config.yaml
arch: "dit"
model: "image diffusion model"
dataset: "pen-drawn characters of a made-up script with 800 signs"
train_examples: 395000
image_size: 32
horizontal_flip: false
conditioning: "none"
objective: "v"
cond_dim: 128
norm: "layernorm"
hidden_act: "gelu"
mlp_ratio: 2
head_dim: 64
fused_qkv: false
qk_norm: true
inner_norm: false
patch_size: [2, 2]
layers: 10
width: 192
positions: "learned"
optimizer: "soap"
beta2: 0.95
learning_rate: 0.0022
beta1: 0.95
shampoo_beta: 0.95
eps: 1e-08
precondition_frequency: 20
max_precond_dim: 1536
one_sided: true
adamw_lr_other_params: 0.003
max_grad_norm: 1.0
ema_decay: 0.995
max_steps: 16400
batch_size: 256
epochs: 10.6
lr_schedule: "linear"
final_lr_fraction: 0.01
warmup_steps: 820
weight_decay: 0.03
adamw_weight_decay_other_params: 0.05
Rows from block 4, named by matrix and row number. Rows with one number belong to one neuron. Each number is 128 + 32 x the weight over the matrix's rms, rounded and kept within 0 to 255. All counts start at 0. Numbers have three digits each.
# fc1: MLP up (model.blocks.4.mlp.fc1.weight, 384x192), inputs 0-63
# fc2: MLP down (model.blocks.4.mlp.fc2.weight, 192x384, transposed), outputs 0-63
fc1.191:152179106121150117080110101125112072121185109131092122129148084146127137137082136151222116096106096108126125076100151177135114133120074131151107109151074088111122130139140159104131154134183127
fc2.191:166144075157147137086128157080108102142142156138153094157102132112015167122172127137178141118156139102139153126185137132125129158095179125141102092157151135141123135080155149124146189232119135
fc1.192:173156131131145123131150151163151096103119117172119175156119105100119121131091184140095183128110115114094142203103130087121132134135159168152089131116117188088132173128117114090102174092176156
fc2.192:062077163137097103077126131111090108145129113118111106136145114139162128132165158088130118101140134119160081153083141126167122171109069144070134139127127110134134138167122104142103150076106115
fc1.193:160108186126146128192060141151139142139203117117073142213210088119169157130175082225159143100101081130146127204098150201119156142168063164134139123079133098171139160166147158103118176158177127
fc2.193:120012114143148093107148152157128027209055112093131108147097180159164114107190111182154077099096155108137114116097132122125108154160115167102149176124115199109161054149114137123144165132133089
fc1.194:171089156138129094135152198163110111119119072141155177117125117144142159146134129103065118109136137088090167087140150129098122205074096165115106079129166168240086138120141098158119116019107104
fc2.194:130163126120102141117094149114208207169151078121082137131174155079107108174188107139129138118127149121097167133147142122145105184113075157102157129140146135062121173124130149118136131138174115
fc1.195:121134170124109126121113173082096073140132092111122165116102091127105126002116092162085081068127100169112034116168160164142143130171083129124154136147075056111120172169101163098083128163136139
fc2.195:028159172047147067075099124096221122139090065129146147078103119189154136155223137107135019137178151074112093133185073133114105161087178141126106150078184080117150168092157069136167115147206028
fc1.196:110167112115176112163078153134172141090067173178147129126125134124088108132085120081114137144101097108159121129169164154157106171130109154172174168146097079160150109154127148105148113110076123
fc2.196:124155142106170098120194105130120127199123122090066185154148052142132159137130196130126131126118123110140122105123135133131156165109129149156095198113159160105120140069106149128162095072154071
fc1.197:082184212189050114135128138105160082107090161096082120143072121128152110102063119146059116135138119135103050121160137137131116116090113151127139096215109109126143098185164103137154139137131140
fc2.197:090160210067143055057166142157129089090197140168156102123175143125119134190139085136131058162189140147203087123180158127102095143080189080123119098057172043103150102095138142110104135123185138
fc1.198:082159138170150131094134095119187175172091116121104125124096140162095114116083164170142080142160168131115151126073172137149158091153139120121134158138104107147165144119133133132109142161135142
fc2.198:175138127155174113147139124161174099116150147102130086208104097137117118130143144105119140115158113119099093155140147133091122082079176144164187137107109173163141152126141062071174097125101189
fc1.199:177102179130197112101189144083143107168167067075124138131112090130125122105158113108121093100091145103121135124118087121156165063101109116123127114102107151158101170083145124119163180137124123
fc2.199:136163180125170113170074139165142192087123142167161174134182187122051152176226094120090121172124100109178176177097119121137134131145172142082127138126111102125147140121150145107092103075213069
fc1.200:157071105084075181085113111168124117161177158181166140117183113121116109107109167141166125151137078111140102132094180151103140129073175096062094106094142174020067144141075126114134178122147118
fc2.200:111121097130102140076117107143120135112167121113167121071088149129090146092075130116145113156104174107121074092127000124134161087122190151157141116162140096073150116142127086147125187115178124
fc1.201:167162133090077193143097074170111199138141112116182191157132129157120132085107116133126079109155112081173200165176168105111143115177111092143129123125106136095115090155161119057178132090171165
fc2.201:109057095146120123109134158182134164097104099073102085132135100130181163087150106095166164148155105127161111074093062132155141174116089145126147188091161044220109135106117085162159067044116140
fc1.202:123169147109161109137088109155091090119118088139124163152119099118087122149079118054176121111090147102137116084147161109117106157137158100136161082171108091107136155159085154136132167046154132
fc2.202:161162162139108114116188148081124128155079116121158097149087119123112100106106099164152065143176148135086140159127074119106121163069117120093105063091146101103112179089133126112108136131120138
fc1.203:124123137098073143145127123055087141135067112133128180139188086175126127156109121184134101169134056152095139111132151111135184086158119140133106081153098088181134164081142123140162163063182140
fc2.203:083149173143170140174163141127111147141101126121123104072128106101093124136169147101097087180166120151160110120142115139126099114088184160098129144138142167134155134139135105104122176171153125
fc1.204:120125159124130101139083128181081122139104119147163136146191134130159120142157136131118136159101131145175167212132149138136185122117144112151127144144153160155135145170141182167148142098200132
fc2.204:116108136204110133118151124095081121132112141119084113103177111107130110137068103119072145156157120102123145089172108126101120148142083141110155099156091164159125144119124102075128113134089148
fc1.205:115167139183157180106145094139161119140113137171115159142111136134120131189113153165115120175167104156198237123121175093132121074159180128167119126126184166117146094129174170066113140106090115
fc2.205:104120088180158142129102128127069182102117143128140103073120115179140116112124138142130132089151147155134087145148059119135114121167076083158109152092097142107129185150149107156116107145208127
fc1.206:169142199146131104109084137128128142083125124131175110129123144172109123090111188062182122100128116062068144148091127121122115081135069069185133101122214095098151125135120113134136152102127151
fc2.206:142157170080088159074161122031121150185116150115111111116179085138129119182173125157145121131144127137182150105107138134103139098159124121150167143072107100074145170056159121115111104093121129
fc1.207:020098154105114130128170128091128152134085109091137119151085078157124158072072172183173089147152128162117169123122130114146072202093145110173132144119135154108068147081124138102133137148125118
fc2.207:188111113105164112162123141159119079154161107131126111129199117115130109195116084140177098143134136154088131145165134132118151184138159131100183151126114134122112143120093088127124099137142098
fc1.208:076105166082138131090204141124138102117177142068178145115185186135078076120171101092201105171132087073120121139116139115140100144161146167094116137074127103129104141145151159084154082141175144
fc2.208:127136159119135152136003101121204129096174146150125159085153048113073106191202112163118114149119089127162148161131195125124138096164128139068100158117112153132147124094116097092075158108106125
fc1.209:134139125088077088073110132170174087123028121087111134182148022079143094154082148126193158122099073140118149130072118112106130103140124144154091120130134061076201102120073134092103090103113178
fc2.209:130067134136146135138131154055080080178145128099100141128182121135070116152000223114147171165105158118140169163150126129151095167137098107158092131144150103158116038113113162053107125202156094
fc1.210:067108159145177200132139151100127104189139111108151184174171091109125122109138142153102049169118116133114147133112144130145109128140153146186097170072168138188093138090119057110100155109194093
fc2.210:098225156069132114120099089143133115120180113147149112082086126137097131140205130124122143175156114151117087128106114122113133125136089152135158141134127143101125168159143160094081147178162093
fc1.211:136188136112134145140091159171115121136116146163131164142139130136140151144125122075128155141121136122152130109123147193180147108116116134132106107152097150125145132123135125125167107117132111
fc2.211:150060099140113141147154137159134160155134150104063122134136145128133158146052125104141121103122126120086134115089164121190125099118123132147155145163151140130148122119122137134199115072101123
fc1.212:158156159150156187060100148094078128132122158163122170115178134119101064171123151158195165084125194161130102130129161193154114133102160064163126142160071217140202061166167107112079100112173112
fc2.212:153148200149189132206093108173127110144063116135108162135114171084159095181131173146087141156112143140111156085082113133142094140112081149070099113157105112132114120127102115145139151105102123
fc1.213:159133137114159127139120149094143160105095136101101142132134155145135114210153102054194155111157140108109162110094115116186122124087107069152163167139107097175085089141169127116213084168129125
fc2.213:117109136088084167043118116164086107127175059186074066132221090151124101150049075132096211116081125167134167115051133119137220123107094084159137162114104130113108073105174108137107136130116144
fc1.214:064121156065044082147087136130209134122145111170070147092127103149133174097069085217156222084137166167134091164092121147139125132131180118109130163108095139096164113116123096121103093218163144
fc2.214:175077117171090050120120132122158140113161136089135141132088182112125126070073123178149166130101168117116148129099112136117112123181095096142131131139148029066120147127154110148191160159116101
fc1.215:094126139140133119185134166118115138146128134134105155125120100152123151123145116041145112138123135117136136064143115194128143153113116127116082119107118083129095125121127122162136153149121117
fc2.215:162066139184099106132139137099166184172082105144051144124120110143130101135109175118064151097119070142117127055126137132061134121171148178105101080161061139117130159117145123129127127107107070
fc1.216:141116138159196127159069112144109170156132156132099138137123128113110090107113174109154152139141152103120115091089074151130125122127115102095114091100202119120163116164121098170141141189086130
fc2.216:120056148138177146100206172138169094127173141069102101096136122149038101169131164099128112169141111111167045139089172141076090080097101101027108080136039174162099155112129161129173126045176112
fc1.217:150108101077133125161161132140107114143120140179096132147145114117124149161143137078127118138141125130133141082137154037104120133128135103144115129172110156116102117123135135137106146134126145
fc2.217:141108042147122122079093108109120107078107163098150182162134091132123121092151073129145153124102174107161117112129141116134156114165124099137123125087115123109116146139105122144025169139121081
fc1.218:181158118096090162105112150141085100190166124079149105107124097145169143124103094149120129108109127147136212157195195170140095206121149106098174128075081153160073130145150087139149105107129102
fc2.218:180157173120085186168171127091131143126129123184213132113131144155128105148164142117135116140126136091110170082158143125183165178082141121128064144181137076089117105091159175119087127139131069
fc1.219:164106131147158131111080151138116150187159138114083170080131103171155080183108147146232137140101055162133127156104096174135051171120121179175156112154130124139126113076131150084067152085134148
fc2.219:188143143119211138156176139101146143119152191104149094149124139124114106087127109136132051108116109164109154117100111132145133132154104155113111124157099106084128098115073151115135125076105109
fc1.220:080147126120147101135086183075075099084138178111158167089255138132110177226140142116113159133127131184151162154148158152156089128057203206047151117105120154165105127037109070083147060088111122
fc2.220:102123102142144098120111129110099112125098080145091154150168070113109131098046136137091196163062132149091089162114124123171117069157090122105147106124143146103132166126103166147121135193090132
fc1.221:121088114116207068134097148135145118129020162128073173120180147156080159104096118117167113179165099176063110121195129135120093163119104143060157168152137143060202117096149105111179111093112129
fc2.221:052164168098134100113093108112115177123053162183144088128195091139077151088173166152136155198169129064105133183180118120184181116139130167147104107168123150078130124163081136137110133142121115
fc1.222:181154121124120138134189156157125151122155126152110094046097129131112124135131166000106086079146117178111079086127127144132149090110164099150167121150090130141138126131152105116118108126086112
fc2.222:154095092102125142122065140097185126159132139096146151171087140183111093116116169128127149108108108144174130176101156123119093114143147083124070144089138114112156090105141153106177097130165098
fc1.223:181117104089112182170177111169074118125129056171143136104154133145156091079067105133108086213132094108119141118106214119136134077194139163118137069096163128000103174158085139103140142116183090
fc2.223:172135105116121146096152130139153105137116110083142103112096144104121121147084095119157191205172110130154080117161000117122118112120134065160131107130147119148142119104102069159130152141139161
fc1.224:199156138110113116142083118166156177134117145143103203094113215134079124139142127142136141142126109132098083116135067105158164097092157129156134163131140080140083095129094085155145163193148133
fc2.224:123118148141086140147113129134137148091114097107130132158113102129101119073141200115147093075131194132133165104106114132100108101109095098186193102111123127089131081144117115081141189079090086
fc1.225:114136165205091102102144131104117111110175131075051143167095106116108120129158155166108093127110105101106114111099137167112126106105090153098115196121108119142133141152156111163126139172123121
fc2.225:101139110130158138133123124152078178141184160182000091072079132164111149094136163138163111118121155164131144090153131139138098099146175115120221168040154092099126133129099173107104163167161144
fc1.226:148136120145166118156134118143137120152107192119108106104136177131169117166154068083206062174197084166143106128133137088163146140166084107072137092144083106136136130128186093131158125124104122
fc2.226:000177190165072140121165101076179168144182127137202129083143079115104189150102063116134140235092114163057104129108121115138096106102167179132112160152132146096098164163133130166129155048140129
fc1.227:142167119191182148100087129151070151104105158173122122090064106090107113182127127142105113059112121101097155085108098138095126179084149120065121102142146142139168079108148127173156093158077148
fc2.227:131121130146191099169147134123167043129088127111138139079101079124097120162144130133092052116116144115163097149142141118152143154164081106042107130184077145116125180169127130152102076091129171
fc1.228:105135141119115148147132146149138147151118112127109160128153130143142152080133136115126156148144126107155167114116124160141127152105094142111131143174139137126082100169118120098152145122133133
fc2.228:143156128098167092144079150138108095101142123165133123109133119124101139171166165096145112177131126099173143095146141128144148104130144130118124118100102157157140190105105136116170087097136076
fc1.229:098106177087135135122160102103141118130198027112112108097122101167127090138116109146085099130121203128124142167110111122104169120168089093109156129125161178142142154118169117143126137194196134
fc2.229:145157184118126154106097120124119116122075134128136098107152161104131131108135085153044186174107169105111135127144107122131096118140107100167118147077056089171124132080097118137176085163125174
fc1.230:062147089170128116154046135149129124118027148132131168117112103134117103063098158114065083157199101081095101116133157082136134132000144148114153177128104145154200116172144145146189182080136141
fc2.230:126090132086139150142167122139194071136115153125119146070131137079138135140082201124112081129089128138096139141098188135120140160100180187105103081140146157196122035115043143109133177181168151
fc1.231:090118112099084164137119143093159110098077207136185126051175063110064149077175120151043194127173050105103094128141135164092125116117126132135122165144159054153094116134096102142133139163151136
fc2.231:087101090114141131092130165166075138117112115144150135097172090155091103106090163144196117140125185089145151087146076122102105073097062070171156137114093108178129134134131131097169035145107138
fc1.232:120164125147088090143176159139129138110098148128130089153168135147111096123126113160117130167127122125130128190163141143163097161094086150126152127110127187121182103162094160186193138124129123
fc2.232:120190197102067141134070128099143107158060132155188131165110128087077172109110175175128134198164140136105176122200124132181124167096153184170107056103125104120127131157143071114103159155122122
fc1.233:083100113142150120138120130130125124147102145169081110155065124098127077132056145143133096141135130098121101098093133170139138120090072117172124145140116129142145111106135147118137122119182117
fc2.233:134177141128122117145176121114127099119174128185151132106109163152133134157150114127109090177116100079144107158168129141149142107122135144156149113180170160163152116163133135141211100158083195
fc1.234:130150127131122120092136174130137131066178144091157086188147133157141153132115155157119199086152166143128207121176112145105119131055160107131163228173099255139113057127151105109141207106094064
fc2.234:114115167104141169121144140103093081191037147146092030088106086090173121203163130167130132110035112160058170105095155139151060169101070176136100169098116228065093215157142125158111158146088107
fc1.235:146120101061179127115092102130135184125123172161107110101207090117107120195160095092146141144169136149122116121123143155171079161057074097115181140083154149164142151067128102059103106063124056
fc2.235:103126154133107120157144155165090157112170050046135107094139097138073139140084191128146109108158086114159089163063135122115190145139174197097134166138171076157153172068152156126121193144166099
fc1.236:129137125104136135119106144156094118156128075139092128169090103108100172128141113145101144121153113149157114189110139112145180143038126162096087067163151110150155138160132176122151184152154102
fc2.236:164117119142108074153182129153170148077116099107170151126120149100113131132150145120077097140164109165129177137152144135103110185110144083135135068157085144179136127109143153168146115191144134
fc1.237:087129121102151119159152089123108118085114131120097138084138138094129138115126149133103137105147157101102143167098135135108183087128116166131124130161137143193130115116143124157156118145114112
fc2.237:086095174122115176120138155112077102154132148135174126206171128116152126132117123125082132138155152106141181116112122142160077115119128190171117131119148119113155104162120098062139122150127117
fc1.238:144104141112058130117176167122167139069152125142109123116117090162123135151113129099115162082133076125128172089137157143149214106159123094192116151166153122111064102141136120112151122135165102
fc2.238:093147137162099136153062174131170152204125137107154134152122171103140108145144145125126113114155155124133179156147134128137023137139150109157119142098112149142146158099133119115138100135117089
fc1.239:122128109076164156152106102136135133132166143164138095109114137084131167118130129207123145146129152133130116243130163152142160124136115123108067151142101090160130105131123115122170107166128121
fc2.239:139113107149132127129165136133102123129127113086131162119136145137096118157102142115118108135118149103128088110124158121153081129131152116142144088162099140103111129144141129141161115131101129
fc1.240:159163129114152119123110102148141117126147166109127058124147128121106131136127121071162179129123085095083125132130122149147148111081130121133129131143158171094106101164126104152119200159071113
fc2.240:085088190164151144174122150104115036143158178168109156136140171087175099127120148158166111152082094193127104157056157131123128119051131109099112080121144148148137105095119146063154135102146099
fc1.241:072110116125106133088105193160106081104113159138190153160161141134081147087128152121071124137089109127106120072117140179146104126161128166122114154140127165153120069130145139123112137166156114
fc2.241:069138160043139146109129142131132072144163155138071032130140137061135139194127134112090088124085121116054075145063142125169132123142142127099107176132102131129152150117123085142116134095133088
fc1.242:157183091159165103134154169164112078088153108075079125170116077123106133184135102185110092151142167104046211153108079155127111084105126127162071155109086122091165111180120142141084100049113097
fc2.242:149176103072147131088117094131120114155092135142205087120152110177086136131161096133118128126109112104120139093142123134142124080130097102104172125154146182145147009146173089125130116030104182
fc1.243:115174145113116149117129100071158230124055115110107123057035127081155119090095128127112095111105171120104150143124133175083102164139126134083118163137195075176209097151158114180180188119124133
fc2.243:149124092134186092104116132162201113161123135117135065164113031144128129110153141152088083140086142127186114102166093119093136118148203137131140102135078128120132138127147181107099043085079116
fc1.244:082182202146112146135033082055096154164132084135128105102069135093121108224132165154103166171161085140133172132118090188188119086012093159124150165161233076125154058150101121169077124112147142
fc2.244:134124103123161095105178150147127120134172076077097140126118105090152141072115119114098101188158115135147104117141139127148165113109188113127133094112130137115138086156140190125145091162150144
fc1.245:133136145106150093097152161109048120145162151124145115113175166187076138128185109105154141167139146172118093149091103116104129105128119065064135087134164172076120145154125144128088133109132117
fc2.245:160166111147079131158130160119138166129161134114101124153113176144134126089076036090097212131085095131107139142149134121168124072122108131065160165131109074138130120160133171137155061060133128
fc1.246:082144101109070147148092152144134150094125108113111194132065127095128143083094102119085091110146131211126110102120156140180124118196121123106178138141108053080175051091110191119089168119144163
fc2.246:030151102144113074120126114148103079167105141119195139123159080138077147133128141097095147175112107136110110165143081121183194148203143090135134100127161100109130100131150092085145092124187145
fc1.247:089132155121049168090137095147170138094071162114159145142161106162171102178208093120076125146139152077124151182078124098154078136076089052174083099169117142105127123112096138141149091115133140
fc2.247:120103169165149136192118121124143154116132123145158143150172091135136112137135154138202150154157157147113106133187090133139170073129134135080122102117092124154137134110126135152157105044158113
fc1.248:145141128175198117104110207169157132080135098120113148145168087118102118128135146113236116156137108154136102133112122103123074121125123024108109155152122106109175092126117121139091130124130124
fc2.248:082079104100186136070064161105222112112082090154022140110147137081203136030094171178149189171113106164141098132149138124117188110127113000049092191089151187103076120086133109174151167128173177
fc1.249:160132117174109138130146133117115139100138135062144096102138146114115136101146150250118091097147130135136126167164165143169115097150041166123060144163078099098159146153108142122148097145102101
fc2.249:126091134104119125123125122150129154172115132188124155125087146136148165125157105146153134116111127115129135068132178128103177101095203098097228144065146125137132140099110177124106123135173084
fc1.250:122084159097142137052133083061147065137143112120136108149130152117125108117143139085031089103146122141062163108180070127096159094158091145106119153113200112146137115145156129085149186134136081
fc2.250:139147198138150076219129107196104141161107183125162142095117120118120075131144162059054132081103128098163129157137119129162124080156151191119121139111117148125143148057149133101095165118124122
fc1.251:090141143128102127122131175158133139119142134140115156134103121120109166132119112035115114117150137119104093069113133118126128135146146127129099136166133103135112104142115149125102113095113110
fc2.251:134122160132129130137127111105169140196138151118108117135109099122126123157129161130170139143109121161134128094108131126137129113130048138129190172118167132100116125120146144102108124134119096
fc1.252:116093174132135088120124140070194144076094098143113100132086114136176178073143128145146152203093131161075038158159054200093153072122116221161117092157150160145033127162176104118177179056153145
fc2.252:021095015047025157076075121083138144218073049143160171169093140149136128034162094098100146134120089140158114071082156127098243094114044119133124147041165139140146156171124071110168179145139193
fc1.253:081178136078148127177146073108099123106143136102138175126214123146143128105134166143128088133144059165145063194145141114128139150098078183118107148169140109175113163102141111152109122123095157
fc2.253:115120129148161117144165085179156141111117108159126138121175111143115123090133176116125104165104144126090099115118143122117120152132158108111100112165097075140141123152158133139099129129090141
fc1.254:093108108155108120065160117117117093111074107119111131133229151165088112143124088115162160095114148097114092099058105157162154125137117158130075123153108058060132111067075091109167099057081081
fc2.254:155165109088124110162133062145152090193141111152157151161099117084123131124144126130129104144170131105146046140121103131183093135165094145124151133099144130132144083119094172182164125125128123
fc1.255:131148107123166150136112135069121109143099151162165154113166153136154146114154151118051150077128151163150138093104136054180164091114130115119178098154139147141106154154118115101118133101172167
fc2.255:141093110113175123147150115130165157086158072021102128168198101153090128147116117112109093108119112146058142086130087126096062098119225156065032113129174166101120134059139116160163157156102183
fc1.256:095183115074118126133074110108121092133081142147115224174154150132116150121126106092092165191070182185123135160146134120126118081140166151115173130089172160113178102070141109149144094112072174
fc2.256:156162174151118120152196062130172087099097144152132106091116152047105142110050115149130128150090125149141155140150135126157142135126152100149110088107128096097157158163103177109141191128095142
fc1.257:162079093106167032097118135134045149059166097142139192132112136073158078093165149098125158162142145112106059122095152119153117125175074153161087147130147104106086061137106098128088129094130137
fc2.257:202146111093182143102128118148125079146167123139169070154150087104083134163161139114119071149123108145147102122105116124162046070107118091144105191130154128124112136120139114113089132072137139
fc1.258:155112110104089153133071132084130149157145168125122097160148124097100135096142142105168110113119164145097124155133162088103083132094126133128083149181139179131194103112080132093115122075160151
fc2.258:145104128125102162097154097117116184101099130131111133168142163161134139165141115132140164088076112123141140110148132122093237114124162119083183192091050111116122121138111089140098125095107169
fc1.259:128105081138147145119111172135095104130125148128167126139113132128102145123094129176135093147159151114219113130163112104139132136123100136138119100177196147129204084097135106148122164112137118
fc2.259:146095054029139156148138147167165209105164122149063184102071120184136190163147041154005112091143120207122179129122124118173122143164135100171139061215106103129123102141121158136080108055109177
fc1.260:202118158069135093170109151027110122116063109101151172136110101148147136130145093124173140125194152092124134098068144143117073131124133082097122172073166079053188116068133167088094128119102149
fc2.260:088103061132211171093113137179169147129134153112094082161147147217164147188134159097200099096169128107119170165076109128116145129108116114108120209125128173158107128121157101111162099124112115
fc1.261:085101107122052133115091147083152109157040114089178175168048111112169130107100121158118120097151140143119136208113057122140145142155127098108104109167099093205220101104149107152145185147123104
fc2.261:055105122126160161144136158125157134078174130152022109066112186178104127167093175102140112140053161124147095098112179134097033051106086136072115195173131054099121146079128148185147078042044149
fc1.262:159159101103154187106116123135085108133162134095173199125094154090130117133147125079115094101124110110066138113161167049116146112149106079131108131123153062148073149118150099078099127140120111
fc2.262:156110093083127128167183126149169205122108072109063141127135152098109121074107134121100149059197093192108126128118180122054166121179118165120123045068166136180111152102133149130188139172119147
fc1.263:149142186102177100068107071131132125128125134146125090183122104104118139122055168131163099140133157139156167108102186101110097120220134042099065099159112168046085152121106103189133176133158109
fc2.263:176132141164237175115114151119055121136149126127094120103108157116113128197156148105150067068161135087118108067200089133117098138119147115150177121083127106116152105167116085108125130116058160
fc1.264:107136115117136113143148159102149123126145106133122155130159165097164147111148131126035113158122103161132070153115118132103160097117138117144079147152119103127044119119140155141083123117079141
fc2.264:161175074134135092139153161135131089110134120120150141101095137135180141167134058146128090146113134180113081139117178131123123142095131142085183126168156191110151088121100138118124111202063158
fc1.265:146149160099128115140106129123065161108106087197099228100167145166187131062137143117137101184125161168089146134176139104123160114170088177115147137097162093136124121130161197127160115116209107
fc2.265:119129141154181149169142111047113161063152089074106161117146133139189133118103127098108189093147160157092074146157029129130166138044127144081121098119152102177107098114137135121129129142103164
fc1.266:084166145128077121145136074046176172147059122122119127107070113192161089104008112141123181132127105154124168163122165137141115111143133184113121102121158030096125180117106217141084191090186183
fc2.266:152170132126139143160165133151108118134101118119138130159125084155102115105158249147107115157093180157145187125195000128104090090066179132125122182099149165086131107097105119061128104138066132
fc1.267:126091154112177116136162104153112145088145130171149079093143141145154110161096161146108145122092080093082120132149181114103167106119117119098175146160099151074120127092120112127147112189188164
fc2.267:140118148164185110120101148147110116166150133120094150139113118118139115090108105105118144157115134066156150088158105127088162118112124116133106121105151095203174094133117117130196100121129163
fc1.268:168161161083120079112044178206124152093106165137053145146171111116136136166119082132105126193116087109161083130139163162146104133073119093097167141110100125139148118112134168165109072127222108
fc2.268:156115101211093149125195094085134154164136143122105131134143122068140123055120107101116160157176159106130118159119103122126187116103081157152108176108112167143109125145134080060141120127061145
fc1.269:106103095105179108068128061093118124147175161112145085130120114150103143183142120121144114128186113101110134142142191119123106077139103140137094149113103133075088140099181098101132170108073135
fc2.269:129160109118153144145107120112093128180099132083147132132137162123174133100142107085141140168141126130149087148138065131134219145119143111151158171131138116105125137219097120152136054181169138
fc1.270:073143103101053117120146203172237112169154128153146164134123034120161108111050080111112240148108053176164085120160064130085128157190156090106113119105111101094127109126169154121096101142108137
fc2.270:161087139068098118133222082161219171122141146095120152122067166146160135121133063143115131123161144129105161162106141127134178092129091081123118122098062035124121191136101142188149220114109103
fc1.271:222096121153135143086140151158080142105077116125155166112124109133160177138126166190116108116156082129160137105110141123141109134141143135145136130193117068096150160094122108144066143131171106
fc2.271:181105147103093106158165136152129163110136148179107116124131135089110182134071081162131137095160110116138130151158098132082153049133159113122117056134123125153143101150170106118088167144154096
fc1.272:082097166103117109092153155133138107080072116103092167143144128075123138091174130129155097079096126111164187095086192150140160150118164092135150095147121121128063089099122087086095134035107118
fc2.272:081158139120117115168055198113143080216096152150143110132123045081122122190110122125128168088153092075109172132116169133145070126069072112136112084116115160149133128154123171137131121090130113
fc1.273:181090152143112063105117123109092121074066139112064155138211149078103120082147131098136122189087128148059095124166152124118143188136124115077113095120126151141095130139126096123128141076138110
fc2.273:124146124103110135130086096101093089208060146158171165156149083153122118166148093126088135224195140135132106156142095121180133178129116148131099114104129163174147137157161165184135108102136099
fc1.274:103131134114145157147102103067119130118176124140150131156097078148095136065165170186051110138128143101119116129163096134139141084195132153187099133176171119100113089144107152158104101081164146
fc2.274:129135165154205121108103129157115123151123109105118152076113110100166146241092186137167093153142109132067168151142170127179099142212079104131154154131125131112114135141136172155104107122133139
fc1.275:208104152119151143191145122134126109145084149111154144053133124130121112112113109096125142050106045203061118112131113118107086116141120109172095147148192113092141131157167109090063107115159184
fc2.275:118173122102180155087099152154099092151100131104128088128147134137173136223101144097151158147132112154109118146110192120121116105084124061131136169099074131143123125114130087139158111130097169
fc1.276:130084156086133107139094065077195140133135060114105167145112128120055149104090107143139111152150109153139167113109129127131125125158089163096136136182185131093129130082127169135156209031134106
fc2.276:123164176124167126086166145110051132151125096098150139188130033135128138151052159162099136153137150108109163121131159128149138128096151089112123133121175114110131158121139131147103125158101110
fc1.277:086085180111118153114142177182113137069054092134109202183126160108159098101255141106031193178117144147087222098112152065134163125049134023157095156083168138136046098127149120106157144178091127
fc2.277:090083127163174092152126159150132170147133149136169052168121075131118118140163110116086087107154110141126184117092161133132155135076129132058110160147082130156142135159103096129090140116105107
fc1.278:099183115140178187115063128124163106156119159095100183174099098151135111148096116128116100140131146045092119086124155095146190185120106111107097113127053174102191117124110100130185075127152084
fc2.278:108183132122149109082170110139105151127111112167087119131161158151173167185134121130148098098121158123126142183119113129150071212123131106153181140130218091115089114131152128130135068162086141
fc1.279:120099133130114116152122138102102126143096108157124123123125142097136168164117117075124134120137121140091162140127136083134176120138097110141139153174120106144074116150164154120165115150127139
fc2.279:140116151138162081147073148108123129077105146095156155196096148100172138109188110101132173050065159095125120129109167134127119097182137144132154116122201090082134105084156114089055143160173090
fc1.280:110050175143116121106201112114134121091128168097108161132151113118125131175202130098099102150131084180156198074077151156127141158134147146122090148125124106155067142124155157077101014113177147
fc2.280:133174098135119142110023110115129152156198152166120105120116140128124127168193123116176137118139170107081122105113184126122121118162089140141119163132107152138131116161117157140131138122099153
fc1.281:150110115069142129140119108101109094069063155155067141123187062128111112216132135096150174138165150148113174111117145108167121116129109109207084114152097126141163169148128167067091120162108153
fc2.281:100172126119199107077139120186083123135087160151169141117139153115158132078100159151165111176116153123103126112084153139148157143086145099170144112110064121115115093127139127170094112125112098
fc1.282:116133136136096145159129134087141153171190106136140116119092137100126099129123131154134191109137087068130070127119122102115109132138176097158099128149092074086190115065134067140139235157137079
fc2.282:112128102153079142153120208169132151089161115161153151104133124123085152115102142120118149146137106112122122162132115138178176135136021159083115116096129119172136090167104169121132106089137147
fc1.283:132157166105162091155150136144094158125094193129132216093228190127115087074223192102109124130118117157112098140105080087136152137092111149123121122118105145198058123171156125137143069167076174
fc2.283:069112124120116087134130116150165115116184136125168143127198163141147088128088150116114106146150126123090104082053140125132134125108126154029144167114140142166130097124128111077128150111118128
fc1.284:116145156139160135079121077117101141140121114126070150168200081138112110168142136150162139082136126156133114140146139097096163174106151106118150121167154149129152159169156103085121092059180079
fc2.284:231102170132148126125120113202149154131157096116081142125151141153187101153092139135154079116156113130106133126140087126111144164165112181083146152118134154128107122131141158141115167162085131
fc1.285:148155120120161100127139081136128165135168102081121181155090068110151137090122107090146120188158144137142203123120106105112115083139189174112134107156145098116081113166107153118125141096124194
fc2.285:137158114176124139142113149212134226133167172065127133183112058118070117088151154120186195116155146142104161138101166118133141108116096153120111148114126045138129162141141152157107124101159133